Weights of a small class-conditioned image flow-matching model: 17.3M parameters, 50862 training examples.
Rows from block 5, named by matrix and row number. Each number is 500 + 25 x the weight over its row's rms, rounded and kept within 0 to 999. All counts start at 0. Numbers have three digits each. After the name is the row's rms in percent of the matrix's.
# ada: adaLN modulation (shift, scale and gate of each sublayer stacked) (model.blocks.5.ada.weight, 1920x256), inputs 128-255
ada.1021 089:487493529518512483517493488512487523494547516480478478482515443518502485507507486493525470519524548524511494469529493512474497515514517472506496546528480498436475489482513528471493497521498515476497527510501540493464560483527542519449511538444497497468490517525513508519540498521498482525471503536500460502506510460513516513552501503518471489509496458496507470502501513489535448505518
ada.1022 104:497504497486480489459487519530513481493508529500515489496507479465542519509536533484514464508512539476490476490470513498478517465501495477498540469572486506462494514498544482516522492507496548463497525507511509471521530518457502464486503505421500496465531498514487505493525510478506469491514486486466503549490516500531487476505510515473495528486468520488503442495538464517479472483462
ada.1023 091:505557538508476504466532513506480535501501498519491518479488531504490446514520503476515462489529497481531514553451481467441555489461495495545511486486482494471467511495504486509522482487501464479506495475500469500530509489483478488539515496542520514486484570529492535504527516513575441478469520455472519498494533501553522495485515497501506496492475519493498497517508494470506549531524
ada.1024 097:521510494501462502488546493523498503468499457515470530469493532518528494475503470546512466478495495536503497499499472543502499502508534542505502499501462471505501529513494538498514542535506495485481535453479417523505506484470487516511464521501456512579499455475505478481454465556515486459511511499503488497513476517459495509509501482526518523464467488514504478477518506492474486534468
ada.1025 089:523477477515515446523456472500517498496507484478511507528530492479503523484521505549520491523480549499477504503530503536473485505536473463448514456528521499484469486487501491518501470519493514521487481509510515511502541486516508510486484471500477561522479441479518493454488497454478492448534504509541497493502515509506503495476534506509497499481461542555517496479504502492469481486482
ada.1026 098:477494475526449498481499525491536507469504466501539541479451478544539516520513543481497486501519495502497469494493480511492490496501530519459465466495534517501502481472490453521510491473530511467485520529483499530474553454505487510466470484479516538549505461481478478508472486512484514511513458536515481510527489493514498469543479515512492448457487532475557489464492459474510478476505
ada.1027 106:510499536474503493488484503489491517519536547470490536499501476520532464486530466463497534553456512513489527475497504499522480498533513473555512491495550503484503451459489523517486513513514488496528483548468531479509499508529518423486529494523533529509493493495494496495486470510502527515501528524469495510514525491505511519495518513467489497510504534503462501498467498499493528490496
ada.1028 092:487543484505482530486502450493499474512445477512533502509515501482474531499478549525484507440481519457518481478492502503488511478489476472502501494488493527470481504511483532458528494486527516538484464518490475473473449509508529509562478513501513485493498488493502527476495506550531476513495536534465451495519456504480531489492507496522494499514493473485505503530473467543523489466506
ada.1029 094:499466453502531472509467497490476483518481498518518518471482473525440477496499516469530470488553528487524558497533482505516533494505524481498481492489485467537519537512520476511524529478491502479481516528529520487501463526482474500491479482521459514509473515512479495525537507504507467555513517497460494485482515516521482507540515505511552509516453482533550514523508500503489475505493
ada.1030 095:508476446500483481527481491539526487502514465560501505496404489513493496540546522544495471491443453518527466596525514504528494530471502511536502492481480514509512496500499549527543465493511552497492499475498515531490471504452495524488506494471535504537573500507478474513479496504493493498497474466472485509468494497434500523476487529503540543460504480516492483527487525524502480515474
ada.1031 104:479503538495500484474492521525518520482478488531490507482547521540434469451484505525466507521510517528521547536541486491517492494504472494490515489483450517469493513489500495465515459488469516467517481534486490507485459512480472520541471533490500457472506523475494493505515441476528497446484461505495484507475488503503508463499493499451468496514513504542461482473548513477478500502518
ada.1032 108:523477530515488512482502501520473528496447537535530508488486490485482476473499564440490516524472499470492516465533505509510521469525541516522493506456476478515513522500469504483491454517526503464518515467525513484528513491513488465538497514496529483497492493515461483475538505489524477484487485477539514469511487521489481508483520500469467505478484527488507553501501517479478532507511
ada.1033 098:490538502525507499512506463493474484492445501479443488498529499548435483510526486477502519508459482450517497500485497510517520504517498467480453466540499536480443492513510503532469472496458497488500501505503518542530499462481551515475515509547488510494491496499503520511498511488494505467508484483524485499490478480461501514515491502511518515489515536535455511505551474534492461514517
ada.1034 093:472450501501488494504534541505502507519471512505494515508498511513553526517493541556495481505491508478474440516465531446508487509483448496481485484491516490520465497433463538516476492529505522481499534488485523447502471484479476493494563497541516472503498486493467493512474523482540492515548501552468493497497492471537515513481495497524485520510486493496457486501477507488477535501499
ada.1035 092:502513513528491492478512510520492537507476458471507482524535463532496520501499471557479480463459451477452548491479509496479474473488498483467476509486477512569463530488493510455495477506480494489503504476515499484491509464532465528479517501499511481490514506534543463519446467531521485491526463495478513502476528509478518490526538495473519492540503464509456458459494518525467489489486
ada.1036 095:537503495496508479537511475504495538545494501502508448528461498475486516520488522494545548489496511512503465513531503512518516504519470510483534448463473517509499523492517483490516508486494484476526524472503460476494491507516514522522479503522536496489511490555517533526504534527501496521479495455491492505517522507526503544426496527551493487509529523511491498508478522497482492538480
ada.1037 097:489464444554471520510559501484514517462494513514517502545463524479502491494460513471524477530555539512507523509451518455469487491530542502492496480527528486508519482506471481512518548486508486501479511489521492480527515525502509489466477457471516496484513520531510523483516521526490502499491463478471516502531486496483517505509480493505543521504471489484552482463531537534490472497515
ada.1038 092:497533484503470515494550536485458528447519510476452491544501508527538492484508490486517511500480488474490504499498517508485526530476502510499531495508504479476525468571537463454527523492469510496494511529523501478500472483506450470494501484469498503484519540518538475528527505512473465470530482543539530499514496532509497500518507480476524497492485518510492568535544507514524487476515
ada.1039 106:504467537480506523469567520499537491515506498472450497481503530454495484485521464518492514519497495488527486510461503531517484494490496484480482539480495500472513486468523469518497470507486503497486481499549499505503518495477465479560513556491509490506471491481487527478500499490498482493522502517494501552455516447540485485487480486517515470504497531547492473567436492429512531539485
ada.1040 102:454528490490508519500511475467525494440510483547511497486514516448487515522487551478518495489540495479517548528436481496513511515473472503518484515498516506495508520495488464483518465486491541508528488524550498521504461488498456492494529485464504508519538495521513450553548524545483510496458512502527508482504494471525492465538518464474542541491488500493550485526514502479509460491483
ada.1041 088:419516516540528464474495547485510467536503512521525496504568448455553484469482518516462533524437455540501487479523487507519467484520536449506471523494472498472530472533521548520489505454517508517518487516503479494508508514521507510471459489503508507487501509510535457530499532483561508491515502469501491523488480455529510526462519496491527468500543544504546474485503505474492494487481
ada.1042 119:497491498468522504537467488469495499529507523490484536513539502522469515451508520495479492491539515506538509477503503499501539469493472485514542516504493494498503473518489530536486523498473466518512490489490508502458508499521513456459509478507550528522494497491511497474551488499488490535496527523491507495495493489453500502501493494507513519526500499490504513494472511498543506498492
ada.1043 098:479489535498478505516489505537516471501480574529572525488496504479495511459472474473523494496497507468468479500502507496497512506470449523535517453490538507473504517509480466452475505525506477495530516531491492464524518516555481513504505525513472497504524493523530506492482519514483521461491532505473542503465505510623497504555478474444540494490485493456493533488463472503493505431521
ada.1044 099:526460448514528491522449505466490539520488540514489524504535481514471509517485498480487523529516494467539517474496510472495485460484492436525507511510511511510479476528504538507491511493506504471472471465510513488481458481480485507516461510502500524488483525491500510507505478484484476535489486490454493507527507553431488453493493512512531510469469517515482519554470496521498532508495
ada.1045 103:510525500445483460459455506499509462535463508495512522512535475460468484452499481518520511513483498504489492483469488482512512471502483458477520515482501486511460460471505508453510521506450458533502509505501511514527479519472471494453517475587544491541507540492505505469464494480482527514467515472507462480522463506492480499505514509512530533502515542542461530507496520484489542493519
ada.1046 091:499510503507520543537568478506502516495464506482535460477541529506459531514494511484517500499468529568511497452512516512491537513483492503472510475517486460506482497505462499518501467467524511478477497514463479570513495491502446477486506509508499516473504468489478490506473491490472492535485503514476512490474477492481544477505506503512493494478518523575550504481542497500502463482507
ada.1047 092:521484492541509491501513478485495531522543518442469496511509485491524498508486476486500530522488526494512502454465536470496509481541476488530496473532484497502504503532527488496509509491527519514519489509513516508514493505481514437483556472526526519472456473517498464447521525494494546485484531485493470494556498485472533505528480518520505489547478505476449493491531494535508515535498
ada.1048 094:517490501483506472484520506480476495487523482508494503497500552470459525528495498515484488536489505492518507544504488522510504508541499523486460527515508490505490467473470472530513503491497469519498480405526528532513503446548507499488513530457490521515508491498502493539493507546502509488537570497525468494517531477536448481486510519534490473509495496491552451483489495504494520470482
ada.1049 110:482509486509468468492524488492482472499468488483524474489544518481453492527500481462491479495513491457538506500515487491494503499509467519513499508507472511495495511501483537518511511511510562492495487503471518499486488486517470476460516487462539515511482479596526525526506491482495504480546474504491462482518468463502494446516496476486524494470508519519528487515512454506491540519471
ada.1050 107:494529476537500489464470498497502469470513475535538521504471464520499478490478505449503560535510492469477488482485496480493529473513479481518495480504489553539512490525468486532484473515481466483512536428496527532488470521465543472493495502492513521446510522508493469518505506474496512478513505564496507487511519528496529503492503480495467512498555504455514484485530499544482523507511
ada.1051 097:450476490514486510459461480510505517540491484504467475491492495527485466514511430498515515497480513508519474482485508463466527472500517467520500525504496529534429466502478511542480476511489538505485494536518535501480442497522520528495459486465490475503451532494470485484521468495478564496519504516478469522527474489502488523481530501508470447477494539540474480474549507486477535470532
ada.1052 098:463496503526501458485517543504525531514498481473510489484503464520451530444459468505489480542474499547501489521479473491505527492537509505507518497501450532498460488516500488489534535519494474487489468495493500515460483525515532528478475519476480448487509520521541484467511504504492502517517547519454513458504462463464481459475517475519536497543489439525484491485494479487489534487476
ada.1053 104:526461503499492501486518511557520499490497499490459507516466451475508484540514457557511529521592492500511507507501486521501485487539457535471521524511521523535516522566499503488513447504529479471503522491497523500500545468450482487498535491485484450531500503459503511483522512505470554533481501519453503551526508511491516534511512465499587519500476468477475455513477488485481503501515
ada.1054 109:512503496497540476524545498507476454493477529489523469470508505515514483491504526518468503504490478445481492509515526496503549542510471508492517462508503532508451516516520517496495517514514521487515535521450497484504520506508495521493457528504505511479464486466513506483487480477482509512504460502504502487527439505464512505506488500471490488476511493531528499514535479504528533502462
ada.1055 092:533509553511480447507522499480497493482510493521484469501479499464484489515508545448480509534526484511511504531490499483504471523501472506511500503530527451526504483536486561480542499513486480516510515503535485504495490476462537523512519507514416483489443515475514506492512486539537506492455465532477509493504512475462489499493501505502502511483517477484533514525464556466446478551505
ada.1056 091:432493471511505486534487479561515466474459467509511534515467536509532516518543515538471518508498521478499464555498493509479470482495487506546518504512492497513516518503481522546522519503514542521514549538521484493487493540493507452487496483497483480498544542511490507496463473537541467491502506484477556529500507458488458522495510486470507504550497516528445504494512479545497509483494
ada.1057 098:457542515478483545487459496505473510556504508512454510467483474470503536451508475478481543496453515487504505510494507514499481530467496480473500484511477471458510465527505524497522476524498532485513547449525500528520478509531543505507525501492474515535486534447509498526505475521541503483528504510491477512493468504544485484491504500546437496468480537533531522489512529564508497508461
ada.1058 099:502512512476501512518545495524525480476490503513514465473528508480549490491494546529557542554464480504546480527489498481512478539499542517491516515506450518486492480490489504525500511520515507509459482490529519515546533492494498481470536479547521458493515505486513454523478483541494486481508476518533521475544512500501537501485513480496470535482535510478467496527457497486533518482490
ada.1059 094:535518513492539515516494491474522501486510435495484505499528484548546469502439499545516451476496488453507536529507495491478475509507516511510522493453504510545482486545529530491479507504516522490519473456504517522513494527510474506527487498500470506472471471517453476507500493468505533524431522508489478461469520493457527511528505537534486494484513536519462492535480527529519484520489
ada.1060 093:505486471469460502484546476507471529503482511498541500462491517485491492542507516498511493474518456512478504507480493464520527522429494492486504489492497554511496529541458495474508510487482488484500467434511525492528503505511487494501490496506534519524492505575468494498498479470459494537536519497468496493445491513484509498493501505471531504510494484472493487471533489475505499517498
ada.1061 104:511489543489505514492556542516474521524462546475467471525486505458508535499489492499489531518491494514528478537542492527514495536490537515501504487513490532481521515489485533487479483473488480458492516550453540518458491522511505483510490495539455519508502504481487488482474477475569462486514514460505513472549508528485521449499489509512463485479526493575485490513483504478511535480524
ada.1062 086:468473442540499515501497505506477534482526486483486501482478548543490531491485464476529503518544510521514504445465485532498483516529516525499482505472507517483522532529482496513508468521514545490496534467487507481529521485489490497477523514500495473573484554515463515532508490511537468503528483450474516512525521487468532492493502490525492519504484439501526435486497519488489476529498
ada.1063 097:508468486518545480513517495523493497509508481519448545508488493529484503461498397496515521478499463524527522499511480494529495516506457483524495493531502487477495478517489513516496505520505455478520473471502521480487478500495488513500529513525511504472510484542515521517566450495486503493511481503499504497486524473454519487522509475522525561458504560500444509529472434505484499502483
ada.1064 097:512482496493464487491559482459526482505500513521494530473528489506462480504512532465496467475518511547488519473492511512495525495496448454570470509479470484455496507492490477509480458532519506490473513528540508519549446492518479465491546501514512507497507529523461507508515504518496504517497508526486501520464556492496493470533516489540517473516480508511481450544464532515484496516472
ada.1065 096:475536472492510538523473525510519500498493493501484476519560504523491472508452529514499484486432453468491516527525485484464532499487535531494522483506516496482491513477503483494494513491499531485486491462504486479484486472497493531502472498560495518498520463504519496517475524490509478504483454529482471492518459509495500515465514469503451530547500542447494517491515538505512527521527
ada.1066 106:497533453522512471531482526484563462513536453488459472530529519521545507537508469551503493509516489492519502470473493489495469517487491512467497483490489539510511482508529500495491557523496530485522497469496470493475492501518527525527523486491525527517535497520515486535494507515509542477493473474503495534512468489489484544488464504514480527539475513475459453508493484481521492525487
ada.1067 095:543541529501510536479498474491507493537526507510495514516469464488555479449516446507477462439471480490516509540520498505505517471508459498462510497508477530523494517501527569531487485505523525468525569539521486527523493530485484518493504508491489465545513486492539555536538509494462576520508513488517481503474496513507485491504477502489516505499442487465510479478495571493483512535489
ada.1068 101:475540514550521495527458498479504451468456495480486511491522451520516497503506511496491478490497525488481500508495507493489474499533492485507481488496462516503486547490501447466498516511515491536502541549482495517515533456516534518461526465500498491511505495511506497517545478522494498478451476497491527486499515467519483482443477500479498459522513560526529465485459527522468515517538
ada.1069 095:551478510455493565526515503511488497465500503464484486506476494509494458477485499454518482532481479512525502464536480516515502512526449499505516481526537472497504471485508512542520509451502486483517489502481496501480526504511497543507498467535474461496512483475508495490539524522504444468502485556496508479471444474490467513462507526487504490495509477504527498452461536500511503506498
ada.1070 098:509467498519512517534490437454517515526564492486521501485526495489469513435476493498525492514507510481512489492513499473503542463484499497506509503512446506471477518480491517522494527475513464488476526484485472537460489507498543501475469492538494493497512461514517523459511469505507520504520525528509456488517472507453513489503498491480523502519494456510473523470528486525530525489527